From a checkpoint of a small image classifier: 32-pixel images, soap at rate 0.0019.
Rows from block 22, named by matrix and row number. Each number is 128 + 32 x the weight over its row's rms, rounded and kept within 0 to 255. All counts start at 0. Numbers have three digits each. After the name is the row's rms in percent of the matrix's.
# conv1: bottleneck pointwise conv (model.blocks.24.conv1.weight, 160x480x1x1), inputs 360-479
conv1.31 104:106090075095100189084150175120094128210173079189083106158134096075097202159116184093112152155105078087127142146178143199117154184130161173116101071137125180108115098156101177149150080138158120165122156105128110171187109103146090138116170187161110088067127117138115193128180105167054139104138137181140109100121158135192114092123095123128216084167132130171124133
conv1.32 104:052109118114122153084089166062138132118140099116176175074140073146130073118131109195125168191152176160115153185155144094156145113153150106115190098090156129122101129133073043195155207132138159122111075112205072101154095143149092138059118098112155180160119164132105127101135088021114065119163155150151140089128148077094153113082147119084089158133162083114178129
conv1.33 098:094109128132139152065126117119078111121089122106210120212141113097091040198109115142044124136090116111105116051094157117149162082073116086149134098087174138136179151126170188218108166194125105168149078136120118134138101139043135155161165077110077192098163109109093146109160089124128077143151108113103148119150068123122151041135203102178177129102109063172159087
conv1.34 105:134099102111085067148103086067124137118073154173134103153041105084125151159075121113117098200220101139078155126081134107099124128116069093088089067094140115061176120079125120117070131145093131137159137078156146084165150119144123168046148155114152045138125104123087135122143128162165090074152098175091079154127143085123176052107098165118176116131219219118177073
conv1.35 097:106117146085117061138157058119148114074106124124134090174082146141122064159102094129126114070157096132244116134112123103120093167119181120075104132091185167076168148098083249102088216149050160054129095101088122118162158109119113065145152127127066158110161110119185132148163112079164143223116084139139099074171110093143163122119139148114091073120222129085078111
conv1.36 093:032120096165061165187089142140089114070103114172091114164095103105108119151091133062153120121181091085116140102122090125119084153129150177127188166129098117104146160181103115137152152049187104143130101037059109115168148134114116102169076061147129141134100118136090096173147173031132074154138118168106152156141104121191133143146180223098134128100083122099182090
conv1.37 098:132174125188164153140142146152140100148123134132045199114143156088109182147182123109159090144098124083097178079124115162112126099136141056108172136193155091134116193144156139166152136235112085193109155133125137180126145050117146136013159157161126103176102092130104131107104145131172198089146043119196194124195128206078072061128117187194108151158140128175152194
conv1.38 103:167140118140128073175106115113111182110134152170061108125107120197218102117090073142119106216178126124182107187130169118062063156076067124130142198182170210094142117077122108152112095114148110144116108110175100125147152118127205177111117158122102118174170099117149136131105129125172125084146145101085151110180104133182131093104069134138139108148130108126178121
conv1.39 102:091104115097094093142137094127124127114154097170181132154147133093082115137059243129069123064147175108124044095209161048192163094109116020116134165138098170128152122152070120133156117139122146102104079135085138132204080091078160205078109116162177181053104044149174139076170069097130148124098130112107175100108162144192170176172094107167069114111125079131132092
conv1.40 101:106098097156169118105126145150221121081168082148159176115149176164135095122183127089155079107186035146112165139129120146099141138117145132104175033145103153138162095216128127131036079049102084182117078151128165085136155146147104102110097123172113120133141141184157178173104137105081102166102075158144166165118175116151142124117141085140143112174117190096174065
conv1.41 094:133165138133066092086102121166139100151124100107142112135123089116194154117141095099135082176163117097092107140207079156130142126049110100161096126161157084067189107048136083130094157089175102185115172073130154108147080096137115128186107112080108087147061165107141133095157109108131113132143148086132058127208092152157080122086146217050128108086072179074091050
conv1.42 094:123152134117117116181183095157146122130126162212125128156136126148152119119118180162082094210113069150148114097085127157186137137107143211141144149146163198171090152130150153116128105114089167153100140252096140090114129066131154132145074204125091170137162048147144140103061150125179161139070083166142078192088168065093126221089132161164125063102141194146220123
conv1.43 096:108084187099139184133123105138129130159092095114152094154179129041138086089218069126122153180164108183079167132137077139089121117094151093129101077108126187150124097131074144128110137077119104134122087170127123092141146126140120180147108129154168097044089121134126126146189149082104171090129113114143118123162182123116210144192148176088113134129063102141098079
conv1.44 100:110063206157089093195151199090184188215155087099117145107128106157106120187166124126233152116168199189141112149095125133074172191066122190163156082102164165106143104150189167128148135111110127139117127103152145107165095083120083159165108119199154134134107105109141124159100164047051154134129124170203105117143159151138140109161117193153202160114139129143196095
conv1.45 108:077122143118176087160137093078149086122165088090183126143090104124147091155129140137090096084123150137065137072078109151136108169123168134126106139088153147100101149131177180151157136182102115114127158131179077169125097119089143152151145136168048227060081119091140084146186108101089121150155163221129139077168159035119115172105106184074112160158193101106207067
conv1.46 103:096142143137151101093104135088057119075097131084238133156109110115162060104199157128099144202156084094117155149154065176086119119125091165167117108178173082109132093153118061151141056137143063079153133094123106107152078109141171168062142150171117112146158086117053153134115172104100172057078070213093136121138181137095125129102146152112124109123133133118116126
conv1.47 107:137104161086083101147090108110179132181129222143088165129113114149173115105131228138161124124152085178133082106138123104109133085212093114113142121141146101116103106156114066176105146118109130117118093162085160179178082239113101141131126114117230115180101174050136060107099140127131154110083091132114141195113114136203115115124140143099079118065140136070140128
conv1.48 095:123116108088175115098107183107064091136123121162055115084157097204162091144092107083061156133121096110086117132114107105119094138159113099135078118084136124106235179113132187204151222126152099082145096198139119136134075150093142093115062127139167067101185117171127143190040059068254131072162098142188148094093110122082061129024151106156104072081175148096165132
conv1.49 105:100150165165134176140183102135150130093119079043176079086101108144066105104104110120092143086131101145130103107141069095135111155094118161204152130149121133156118108132098166140094105093182115146120162175117036210106131162131063179131156126127176115131130117179086071166115162168154072101162194160082121132127124194185126101127193126113174099100130098193112148
conv1.50 104:181117181138048108148067188083148136099220158145073124143064094064135128099055138143117101167118102084138190125151125114174163167171103107108162142147181115096126086099121154117156207134156128092150154138157124155104130173148142158080125125165150156127126105186152091172162152104102119170145099105112150147143107149112146079089158154236152115107150163111134132
conv1.51 104:167132145189144150120139146144126158186144068112113196119095143144101133108134149110198145165134085082180109189171116229135117102061076077142088111090154167102185124161218105146150074160130123117084100114098185136151146131120154106160100115225109075158095068103122153074065155113080139146087101208132102116141183077126044052183113134066153133164104107164106159
conv1.52 097:081162196162097120085072122156143043101141161210153116083097118142171108112151160084118132129196088102145144177051163155123120130130096123122148127194118107102214094071125157103099106121082143100042155057145117140108135175107133157113157066112051137093127080105086104117122084117159132144175125202083131136134143153130159136103063148098112115150145112113196056
conv1.53 094:144098097155092158167140084098179085087111122126136118111113130092113164147125098157150137183136118173152200043174090145106127200087122167119081135158153149114130089177041165163157069103125128187154063165119142078131107171152152136114169081130087165186053119208140106149118108132135192081131077140137059074146199093146174150151136131137107096125154127200126104
conv1.54 104:121105129181124119090118085179164126048180226142157150006146163149153115107124140130131134178169183153104075079094074142134176119107119171111161098108091070069130088132249139136134116099192168110169089094133135126162130170117126115127142119084126117135122092155078098125135145141107122093132085094101204143113109090151099119129196132192119107077122207150167131
conv1.55 094:088134129197214108161082098152129142082121119116103127106153151100125163098130082110140175080171173132037179153154083089059138162178128093086107106118109097147130107163089134123096196142138099107109135144107129106096108147208181122110138069162093089099102150127164165101181115171166076122152077141185062120155176131124048226114127168109129129171077106093113136
conv1.56 092:085158103029168128101117150073149138158130127171117149183194191128111119131113180141120080131075119102109163224134102148132116120181115133113101158152201170097098161099191126077132151094133158225139065129138091152167117169180161176170084121079098138091138125141165135088118106073155148097189119151091101044147203130122117127123159081112074164163164112108085107
conv1.57 103:116106171120150076071093182094069137150117104108136162191086072138160105104116116087090085176149042110157118130132106154096125147089150128176127117121057160121113061111179058087104147070114145145135128112093121145095173087081170116108093131077079114089145099098132129081182165223129165123113118154036188142085202107165056095154182072130165142141110108133152164
conv1.58 101:125166164089052172132088133118101105183115116107073127107149177112165104183142204158104113155129154186157125142172167081082102145159127138079221097064147114137119146089148110095120097147113119148124116170137140146187096121183172111174091154118165117079154134093159125069119219070092117106100135149145085108170123110121084136148063123131089164226133080154097100
conv1.59 095:181074143078157114109119134135093100088108144111126048129112108132155119054121131073111123159170160115122149105158100145170071100148132067131048170209151174120112113096171122107108169127051107176157127095078122084169174058088171113118137107045113130107052052102151186086110117128109144143186131112077115181145152102134139152132108097129038109113092162170103168
conv1.60 104:113061082128145099102125119169203090152112147112114180117087135167106163199157056167099108145150148118162108107112127157057158193129089143162066163128099108186159177184088139099161113087167109166104075098161094108179176144123157133113142154140055167129146167220066120104112123064099108076137135095133125096130169127121110132186083156088107125132172118128214107
conv1.61 099:093166109176159102117051177152167154085177171134116108144140177060056170135076119121177100168155090118138108132108114161073123156111074083156103123172188082133214121102106142132108040163121159104104061123170144176128097159138125079093142096177190122067120088149113172189173098163156184120124195118161178178012182112087197185098128129139076136118105190094134154
conv1.62 102:084096100083169089102095142113164132133194109101095143164086147156121115088169117124092137109089241178187144127046165112152149112096108131111121110100058092168150100191137213119158174111120119096154127163146132097102203120080155153137171152156172121129128186112142119141107115184118125136121128116102125167078128187139161121118212140102122145154122151138150102
conv1.63 099:096154144136161139087101162068081103128132141134183129149098040170188137087123073083121173123175143101137144136114145119132124138053155132125074204188090106104137142196169106103164176098115140115160057166091107149146111126136135202106167104108108110145199080093130118134096093163144107126175092063071156124108086141172075162163150058086147181142128133138105084
conv1.64 097:183143087105182047133136053123100129161109134093075158153097100155122105119146087088138123113157107136137095187089108118101123135150122104152080041094154066087134151142114092082153191065094105128076136151063146098140091171103148140140136142146029165097174055143149119088100098145224130072112118150088098111098098179111112095153179076111132171090151176136152138
conv1.65 093:131133175131127084168072153143160147091102070135101054116123075122104089127144090108125136155099135121062093063111081068117179095093087088153103136128154130165162132211103222156115154111175146091103163156163034062165147105144093112147136050136217133098141121121111137203178025081111097117195112140135052144111103091137098162182140162164121097058133089134111084
conv1.66 100:197141122101172166109109074125115169134132146143120083200116060101146113129115181145049066110071093142123158087079121119127069055168202150117114133127147123068145095164134119135132128038137153126141091166139218146121127084099130099116184180106173127101113148086093121188154128169131077123132168111190130069125167151054216089155144082127113128048063146175146182
conv1.67 098:113192065147101067117132101106169059193109104113212139131135144121075116164096119164169153092141102154086129160094121096119123179141181146068181083127128110173000189099114135124089114151120155138106225116188104096098160117126073088116122144122140140129103101156150118150088054107210080132072192128112116211106093103054128121135173115113124028108202122131089090
conv1.68 102:147114168139080117173121148131134164071123050140144159098083127182075023172151161113121160131122085193107133122095122096097160189061070138149108120085156175166147081145126124109123161135186130083145062134181135146108179082197157151080141167081139129128042149117119122149120073053068193169104058120121165084142107137129060100174117125107084136050177114063180154
conv1.69 101:095141118092104126055118178129153143142083171081089097077124121121171143106085089110084145098153158165115123129083144167099170135059202092057090113136120125110117087142077081104145200082065107152117061150154149125160160106123078096129151119165133177159096069111126127143130060126120143122179150115160109166048142113085147095089077110204111135165117143103110189
conv1.70 105:094157109100143139144120158102144147115097123143134110125194106116118130091121131076112115153113145157113094188138175133098206143193153087184145081143142125129114162135145171132148129085092064064097137165179121070108138167102147128136101163093072179109141041149113136141108102171137046102106175170122032179048074056160131114097089125123167127027131111097160166
conv1.71 096:156130194183197148194147087123137156140204150089118084113135167136154110097118142114088152118108089149099106111115184194073166154088146085168121088133224166075194068041107074141122185130127165132088082105144118140126120165139164114160117186197109062150145043171185136142156163152114146219153038156116091145085102116124157151040082166124142106118121113144206141
conv1.72 093:107125112125170120125087115123159153108146126109096155101142134122142106177155114090201180204213099086108153083130146126167138078132106110226090082064145108090192084084117091135122137061139106109110137106072099100093164125046157106150135087120148125099114235112127115075151160123104066148169099102074091165200093078160103174101083057098073087124161204123099079
conv1.73 099:123108124153112091090131071095169161092203169153041119062135135174064116114228123085148141117157165100122097142169142136175166089164087116117144136154131177181216110107126161142100118133079110101157107111174109091148168067089126120145167203130107158105098076150167148145108115141092155210112103088109123067169121089202104144099089173146142175078071080129223097
conv1.74 108:111047127162109125165107156159093187145191091110139063131141129122116180169114224132099166108098165071098191100100153126087184139134017081103162061108183146112126174132101119097153069164150066171120103120131123112101052111088118148153120146141127119184164118083138151145132156131088133154142133084104191114157092218143131100069207172093197084051130143081097186
conv1.75 102:104133196149113133124136140095130090138089151092118136093066042175162165085144130104149082100139112110128081099099111142146205102142152064120094108117064122183212170177120191096167080176069167135141108102132123084134149085074136088138187121112145123150103125194149135081137053104124144112155163154113140148124089163123152159164192149181112101141100140134224058
conv1.76 105:093135160132108109115131133204111159148189160138112108103136152134107103082109207169126145102129142149137167140121032213188231142111160125044058106100165143070174069113107125180094133179104139121089129092138126149095096160129143002155141140167125117157150151182072121142110187158116140101149158117083118157164176179206200065099080171100186136065125087113097190
conv1.77 097:140082119139184132034087203175122116176190123123181049082224115141141083128136128135096156126175108207158114136119132089109197140182082154130128134181138096099086156177121159082140143138148124115153148132118115125141076133099080087131158125124206057132101243123132137097144132126121170152211126158115088144117143109182127113185151149167205096166128151094103126
conv1.78 105:189083094096127130134136127122172150160200107146158109138142144093121150094114133141120076149115154104173078110176108128145159114124165122143059123102101155101102135103125075139153117164155113170103113077192077087124162132143156081131192069087145084096091196161152041112137089112181136104171116133023076127066161156079171091099116173124146138179205135054154145
conv1.79 098:102097166107125087171140146130117124136092076152125140109127082166101124075115093114188163184160112149091154053124163150146090069136107135150158135111184141171149139081071179133102141134134140071093201138131060116115074056048110108118203211101098075146093116163128185113220107217102107216099101089111095128119139201111119132076149168137130094154141161208183140
conv1.80 099:138107101189143165140126082093145043169128115121091050125171126114181117103144170173119134062083208144119103118102133074079085135116187146131130091086173119137114092198118178168131036105084183099097210188076110063037115134241115160097153095160108151141113128094109175099095094128184139055080135094154133157075129116133134131135179142092065112138099140146091106
conv1.81 095:165103137090167130107153034082090150124126101151119128099161144157131054082109079047120138155173096125140088218090126217064178172114113169147090122146187064154164105150183090202155150115168133142169114149149139122164116108100124136205103067064126077158168061121082031078083173017173162085144131072134095131207097101118148079096174216154123144179143118166155151
conv1.82 092:143108068098176129065136126157090121126122180138101144141156035116105130100107152136170180123158142117151157169179214143147181152073154145093114083121123107123171224162073109178145112218114145148086142082115157077127070137150108209147122121183105228184186076098098133160165082132145208095171098051155073043145105154157171108196100163147101143078112128103112189
conv1.83 105:092061090154164085102111165088145153205191148103139104088186188114132149172137141140162173135173187115057103205109082164127136099184126168105145131066126133088182217087150137127142113108076102157090101167075135163130109096040114115075134149115148126136079145136095094084154108123091098117109161132131192107160105118109145133153095208071086101142173117164117069
conv1.84 096:140155079077134131136223103153156083165110205092109087110103115135114092155084160160144064095111161074129035115094150182048042164151096142169079091107179172185128106137084170135106164128098098181071127123116152188148156113073099093143165029132088166151179102048139085076178119136122134077155178158155159164122148093116197109132089090137102098084163138101068154
conv1.85 097:092098140178104142164113098166130129131118096088162199092113119164115125104108165140189176070202118167101071074138144165202069096094156130111131114147063132148194113140074173087168142186177152156119084132234092140150109126059221131207173101086136118190163116130116152111106119116179185161167188091141126117184145189145156185119179179145154078142197153166147137
conv1.86 096:125105180150135125151130112127146109142180185086107150067122105099155068071055102126108142069141152140140155100102104104115143047158075130135086124122164100141158159130177100117141139144133097100129148084105090150098159145148150126138070097118082153164128090130116095124135154091064100161159163169090154183154124138113129178059145139131071186093135181067161025
conv1.87 104:137116197156140119136117114189126166130153145132149127125105084066177109037167133215110081093139177161092151080104103118050075132111174130203139108133198142149204033141133189158103157123112085175156091124125122095116112133131104136142203112100117156158163094128177062111149148113205209101128155101121029161099203087105141097076103188103123125139101100168191108
conv1.88 098:096019107106211109158119118139144135097135150131125132136139091052123076078115128132201141169124030135081113108171163150118100109128115174140138126044129151158143091215163156149093141127143137223183091129105106155091095156130107114099121089198061209126100087084074077166154121097068127079084124115160164179140230098118082090084153110134123158147204101150197079
conv1.89 098:144170118159132116115104116070099208156120070165136105144137099132173090163123128147081124150142129109096092126067138159040074126127199138101098088110100131029146096123163168155167084136161096123121135170143154141096109170161134089131108142199137129064123171119042108067072119121138106163095115060153174103120086090134105111183116149171095143066098194154087135
conv1.90 100:105137123136118166137116111112151113082153144133091204154133090124168115159109191145106104119154183126107074138186179124076162156105120143133082138105204157121130151097084171135100074118052238107152074115152117152206146138082060139158105110107123104084124059071168126121135155142071186109156172171167165092073117072203174158102100129117088149104132109180169104
conv1.91 101:114054143069138102086136108084136125152201151083202180071179081107180160109073137083143167097153144104107142044145083129153173131107101113163141162161113132126225119163220135136201112089087111098093158147058149097101155151102143106109146068163132154167119086101130158130108138053163159148122038171113123153065147055181147205064082117131151155079147155133159090
conv1.92 101:110120140138142136087101182120089132158114101151134099088121089104115106125119069129091112111199181106213122110129168115062162129093121075123112167114118127110195101151204095125171114138121189130074097087079074074156221114101080143119150145142137130152121151159149057132172098128155174121116134182154145086117133095133121117203101179070104155127080175120129138
conv1.93 101:139157126170137138164154127155149091171139101108255133113062137087164101190122153187122156156124121083069134067090130178093118123073162134120124152147138160154141124091152144152103095169148181145119159103132121109147109081101141091103120134117177192158112156092076142161167152119106152117218056153060112102090178102136130138091124156076212122137129153189188113
conv1.94 098:065139037088087159130136174168097196118158083145143158069164133089119113168099138139019169108164154159114125131178091129172130085130179121179109086135170105172152075092101138170145175082160077115150135060139120164095150043156125043071140128123078165109121192117127130067086192138138100167071117190153106066181095081098141100106122092056094130102148215112117111
conv1.95 099:121082143147183125093188168161068150136145106139172177094080136104125179122127189094094152208171147106138155128113091118131086109201106120167079070083131052177136089103180086143164128174099170143139159180135144108143115116149244110114140122183156134112125130118102148090124132058082124199123080129129140091106156031087142084123059125139091100026052179144131208
conv1.96 098:117150167159104119118101136132135141147138064144077115111130155112123110122165086109116078209171154080083172078109090103157142060070131127137115148120120132057199116166146058062093097083128118144094171148106097108112194150123158154114117133072131123052102135103120131086085161094110073139116110081127147098128178108087080096141129126099152124131137184178151191
conv1.97 100:101175155217123086142105130145107147083077091110136162149118133128166107147086204106145071120128137149188146123119101162055107107143083094074124128188186129161132171104192124138161119155142152094136137109026086110129086174106099122155133135153191139198130074051158093123120102123159176123166174060141163136135119174175184090140131094183095091053090141099090136
conv1.98 098:105088180158157104175148094144111082110180159071139074141175141130109120110117097113133141131120120131098223118070176120156103110080109130141149143135081154058102156159123116108131098114136163119076092075205199048121147070178116165151122081064104080102125135108127202120141111162110066125062127128166131137132137134078128172140141185095173076113111145103171115
conv1.99 110:125151079173127196150153095121170147162139150129057098184141096123166151192098139148164110112140129156095103049182136144103094149146149088102074169079100164137180092152159130131106098123058116084192132155121127085129137160136130119119116123124175077065129087098163176126132098138103139171125091096156145098113081058158111100119072097127098135089126076127120146
conv1.100 103:107121122115140109148137142113099157180082117130019124138113103134096096198118094057103113179169142102060130159174210160147207132128141108109105156139137199120224081172129192119171120089150173123177080123135110123132138145107154168087077156128085135071114107081141140037124112154146103127052199139084164131145093073142095087096070124120136126153162152118067182
conv1.101 103:149191111134168110108161162124108169176103154181128155151135095095184065193172107051130102161081083063083103090061165082124080109146122132176137144128155086189164177126140157137159129169141108155113138132105130176143119053112172135061139165211135119181081120162126062137119127124094145108178141187121178133132163057153145105148144146165119090115166096138107214
conv1.102 102:074137055128153056104130122092099163124120139134099116110101085129117073109113155105106107098225105071070070122160087075108127094118164107184150062067085111115146134158155169063128131117099122083101050072163164041132133130181111068122075100159116112108041131087130116104109124168159093069134050143110097179120068128093084148067126123135168117030108158073141095
conv1.103 104:117047123078181105070109125111101076115140110111122171107063081161123096107067096061134118158094063158094125138103142156179143120125132143149191091143123117075164134111193092113142110155108049131168125083152149094103068096116134154090112091134105133106103096130179107146115201121153111183106105134155180188082119195144047101121200101124055184143148143111079129
conv1.104 103:120099161154132092101152143129157129114118165133136089127110145108113070132084106125105147129153132098112063168143158123198136120117156144077189162132111154174166111150020097138084099068089129167117103085126131079145108127118114112073179120112159255099128069151160158073134156099091095240122071099131184138080148144113087153147150099139070049095195116059150104
conv1.105 095:047097106188123132188148127070157123129115157159109114096116142058140078162131164127103132095149066049039117152131058137095171128172118100090099111169120094152120167125058127114084249158072192126126179112089086134085023054164126124113111067163105064090127080200147170138209108110115126128186166155054107130150117077090121149096177039129140159080116104141127103
conv1.106 102:129139086147132092093093123147147123111136096151172092128137081089087133136148120151088122136117105132138159103116125111133084150148103177181096163152106190161078239149115147175149218090123058106128162111106067152112096195139135124075072123232135124111115114109141190154153136113147143162140108136156125134056143107100136043078136135235126071071000135139109120
conv1.107 100:099077125101121116076113122142126096084091111073103089126090144118164131155096129067139130055183121113184062101161130169049178214120076136132072117136115137132156193128099121124141099154201128101094224127044163152099099092088105156129117137148075137091092102190174108151186088038083153188183223151126091141151081075110125094143125137149113078086146091121126173
conv1.108 103:076115103126170107158117138139101079103160224144118196130130136149121110115127113153055120058130040128180112125172115141084115092177104077168093159084098115139176127108160148152133111155151181096126085101084091100145136142096118126185133171190142085092106070101053124093084055146092134149167207170145120105108108140068221098138125182130124084120131130193136130
conv1.109 102:106131042064087109080096109113143063128104135112064142203132148120071113138125113098131098127163084179163154139154093120188207135167074132109126120086183132115158108207123124106104191092076124104129094153171119091116143157154139156112147104229138131165117133132177156116069065150132058121134074211123131135097117153099129146033144146082115174108166145131159099
conv1.110 101:163102082165128069144197116147155165082151165082108107138150098110150142138179095149125049109164129170183131144115147124172128088103125122097110187080151099072174151148153184130155082165118101118148178097170071139074125050113118164113172177147140093114140150120153155086111098040104188204113055093190099122106101050102109115100137170127120126129152132133152123
conv1.111 099:154118126120108147075126130115181101214071130139078098087132107130092120093109140148133089192201150095150145141116113149035112110162156185089102207123172225097082186102205167102097158130151201155114152141139164163122143114130113137183097135112206142126146096181104109077100177222130129168116162130114161129105174136171177175190091132116103105141124147053112158
conv1.112 100:168165167124108106072172169145165144135149125158101136123080170084224167100121140133163140044188167119103164105170082103194146130117113127163142106147060062093122178139137120129096133133171094092051119109120161143168151166154104121137129083094099208113170164191115188095110186133081126112094122085075142119135114178157118149106162104156134113131131118135111102
conv1.113 102:146181160121152139085154177078103181110138163086105108106134131099136085161090102132100088140157130075099081189118083105133138118105081137127115042135166034109188107084156100083166140149091073117143144145074116095102100076083137139114090139125154086165131164157120156132145089125140112101129079092049072147079164107135102099103156159087140168106112152070109129
conv1.114 095:156117175139087145125105163041113117126138149138148133210074153157100155071141146139101150117175133030135173072134051096108106137183127154095158155127139153104164160105099089180124112105194154089110149133097113139160110184107132121119144200133118161072149070183114175123101086122056155159133123111074093151130118149117141102114056164118068089106147137151134028
conv1.115 103:143074180121123137126136041177158056100106109163115093160107164069094147099125116138140082100118181168161148151109136128173116097095185170121129121097046100112124119130144147174205173115122140159135133173171169159220087129153124147107135130154125169151058164099001133106109185134176136027179192082106133185093109063122095096162113175161169183147057105159115134
conv1.116 099:138092182175112152139188124123183131101138165143196168122028120155131166190098135135118075153177110180121133138156137028140089064137068072110108143153107077165134071058119060118089134116119136179078111037129042133120155100133099083102078160101160126047125128072061095131089087089168096180108115123087175117219117144108091053128075116135139097131181190107176125
conv1.117 110:078168126156103126157074139086140120168053082144146123161077147169130068137125152154125114184099114147083120084162141108142091131149091113169088072203146112191116119079094139174086118162099137125127139125093070144141133130120174152110071077166161122122082092137107157087139066173101188142171117195114163126142168105204120149092164082115168095123145104151078053
conv1.118 093:181122148128120176165114210125103137125091108157169140134080181107119142191223173074180072176116124160135140112125195075107094105140191121112093097095128115139116114118161127179085122139086163130130158166122084134096147136158062120094116078127161162144192098101120122103149077112068129134086156079108092082124190078135096109229125113119128154156184074105147092
conv1.119 094:087137089097178111160114167202064196128156125164132170140130106062148093094170094068161105135132158109062134162079145093068136125119083168151119132124070111150184090157060110113137148141134050101154146160102177143100168104116147135151135145133081155054150134153038086081147182138048112201127119153131089124160102125161126089180155115111081138142091083104112077
conv1.120 099:158124133122169132096104188069118222129123136094166086122160108162103188097114144131140193114159145147130136130102117092186176098157155098160140079109190076136171137110121155111126057058101139119172097139183216120107197155085249095171138154127139185139168217119085160086103206186140129129147087060173141100147163089155202078082160172131147110165187201093063125
conv1.121 101:105079140114131136068082049133111097148178092139071086086187117162080120080139157105127112120172155112148104094138142147111134069102127092120136158054110145166185100169132245234156138190105082086158140113116142172103079114132068075187152110142142132167091106055092111162104118165116165130163125061135095145129103105107132127102109124147189127082128121108173091
conv1.122 097:063106111178080100137172128092147153113049128106145127175077100133075135156068089129137129124181130062193114098082148120155060096164147098139061106157147157109130108098072087117215101119072075122052107093110106096056133151124124144076208102086119095164100126132129166132062075076170189087117164157116112108217172162128147203128106083120075135111135149107120136
conv1.123 102:144149195027181114108110148149133117204111033195111181211135059116174181126104196090183034134203100104128109076188109202078177115154148126102116170136179104151185044125142170132093066140159055170017135113140093129133177153130181063132142150063048087110132127149121106079150078143171098102146200037099094145131131092113155152134197119110055156102162146117137128
conv1.124 098:107104122180101100129111196143076094107080111082139089103104152141144097172130133142094160136168127106079071077103149157119142079077155115102141170150117179100154133122161090122157117080067138177163128115108127115214115109100072123154219129084153121127132112105068137154137147216154098102153087115131050139156165143106163133057089156066156096066145121128121163
conv1.125 105:091128146218123113111092095147165084116129076092128168166124126145156080133088126111129123130107128169113104107125162095151113230126133089136100104114163116034135073117161146105088170094163130161125106101126118116155172145094113078148140188148152113149105140119090146121096101069136149148071151154130160136146162158153118148085185106140113125081109156068216141
conv1.126 101:142062092148141149156211088138156107146105149100104102119119142079154142078085143162094147167119134129193113088093180163107182086100135139166102107183225094135150165112170127156098209123119076123101161147106109127104184158097213092083168212159127098173088099147148072060046056181186132140059105196133133141111108132098091070086086217136065117064147160139122103
conv1.127 097:185130187129185115164100146160159126116179107170139144083106152107152157139151126080110101035153119175077094102112101127156091135124125126098128080116174122125122066183183138156168137162175152119185097122116111099106157105133096108107137205073119150126166074134224111121134150057114173126038113092097166114070131138156104126132118142140178143128145213111093158
conv1.128 101:154154150169101112145135118167153132181056130130100117110169124108200132137108101115103122061081140111142075127129091169151189129124162134097105201194136077124108093157121113124131129181148188155105131152146163121065155146108156158061089057111180145246165080111119098048110164215135178105099125152166150042178162124108159219104070075152122207061135121142183130
conv1.129 099:128115150219092073132185122068127117144121168137163193215111104146127092094109079181132127154180155127145137175079142085175109074101187153147136086105102111191206106109156164191089094107059116071189092082083146194158076091088188173108098141197138188104122096114077132124135097176143150071161163136146134137145110197109066078110156167136087149111181190137155183
conv1.130 102:082144125161141169179116118157083042091118125122128182161110135197107079161130174140124089090159125117125063092150090119129185147105103180182094142135138135135165124118135119150132100124171123096156123103101132106137185116152087112140076088135085094148083039170124159159090152146188124093134166104139088073087159155126212135171188140183078081134113089178148101
conv1.131 103:087090149200187144162119172118177128071193090124138126096130133116078122117113134121079141154105102141147132177141085172102086112147093094192115128086124133098123123129153092195172084139089146149085111166128102139104189115100157123188164155191151159129143094141177050171076126130144098089105101123207018068079139100142162091132110102105039087131097147180093117
conv1.132 095:115070161152146176207104080076103162102104146085076089132135168085092201078211113061094117193153122147225101165024127125083108161106097174140099056128113103111186110135081121111129105085100024098123090105105098151102172099097196140135166090079133120097121179113099188078098115155187129120148077103121080143175100139202218120083134116095109130161143110151152096
conv1.133 103:162137149156141116128160078148115142154142130151073154161093095126154100113075155128092049152123047125124147112105184165141202118094106157132095119074087192101201140165175160087090127115136164101111212124099045134155120117116119122150117133088110092166100110141105166072124082170129152073139116111111066101147107086157200116115119131144095109100168136088144187
conv1.134 098:193200163148118178101170105111187053164131147170124118184128138185128070180078146127108113192131137107117160138108115101113099116096137196111155198142120158154116109120117070159142135125174128058098113174180131179122142101135128167099167127075144104137139115161135162118122145196150093151106104169110144124161157166163162108095103111145099073170090162149150097
conv1.135 097:127131091084111171139106113089096149082098100120107103139114052110119090078142124113135174065147195072142115222167173193116138057083067133183167145100132153099084125124098162162129097115149091136168144116137121063107120139096130211118127104164179144146140120112137119135122156111094148164172110121113126130113157128116126093087107057135120086119100106170101123
conv1.136 098:120102165095112122128068119106120118109200155118142091077090206110032151089101141151132103140205102130165185122158156139158041086112124096139088175099184130157189125138164150116188151120131123153167134113192098143100123157184113130110137101032107149092176192147047051094110176112164135138151076094150185152177181157213157213093158129047118142122132136161136148
conv1.137 105:101106210039154133131119208136087166146108127098124179117095182176150122188161078159160104128142101133127130079130136145130104104137193099058111122099137139151121128117149112102113079089162146129194185141107122069081083091157038131225160148124130183085133106086113150180069146092125161098088092194097033072137133099140155153137174169134149164160110073156176099
conv1.138 099:126106125131136191135149096098057131108116076193091197095195135203129114160132127111069151116089142203128175223132125121128116103070144090076110160137087138206183126184118072156140110137163127110090090077222101190103145110125167200114081063123076133113169144171077126105117154128167105103122119114187117097101154182140103135151140194129153031126141104198131130
conv1.139 101:158197057130137180175075106120193164130136113110066143172091098163158136140133100117137084122149148115117179151106113145151112131162088123123160129168100141068156144133102095164067058073113110145153143072173178081104116166090132120131112064102132128178141154144112165155125109066111146118133085106079115121129115087055075086085111147133115106062077151139155101
conv1.140 101:134089108095093074189178151193161128155172127094104149143109097112093146137122163043157122055099118040074117113118136182143130210117118115214182140139121103254101089131102070112116223078117087233140132130162113109063121171087129163164086147132067126141107111134157136150096157103151082156125139173170108171113095122146129071133125106129131152143145057106069128
conv1.141 103:165139098161181122105112140137136092121134147110169150122169166151180039168088084223149168098145170073110098115124144115122162123127109227142093106158080144193194169125181179174086153098103097177179074096107135201066178177050179187148086103109173165132127124217165194099131081184086148142076157123164187130092193126110055110128150140100114091098109146137170082
conv1.142 101:038071067104154147120094172159148077174191139115121147129084142097069142157093100094122177099151106083046109131150069076084116141224131151124156149086158107119195107146121148126115148096090153125133108091093126092093173142080154122182137134196132101076102141185102133100138129075079135116166062156155158138127126095108077098138054182115151152087105129017145093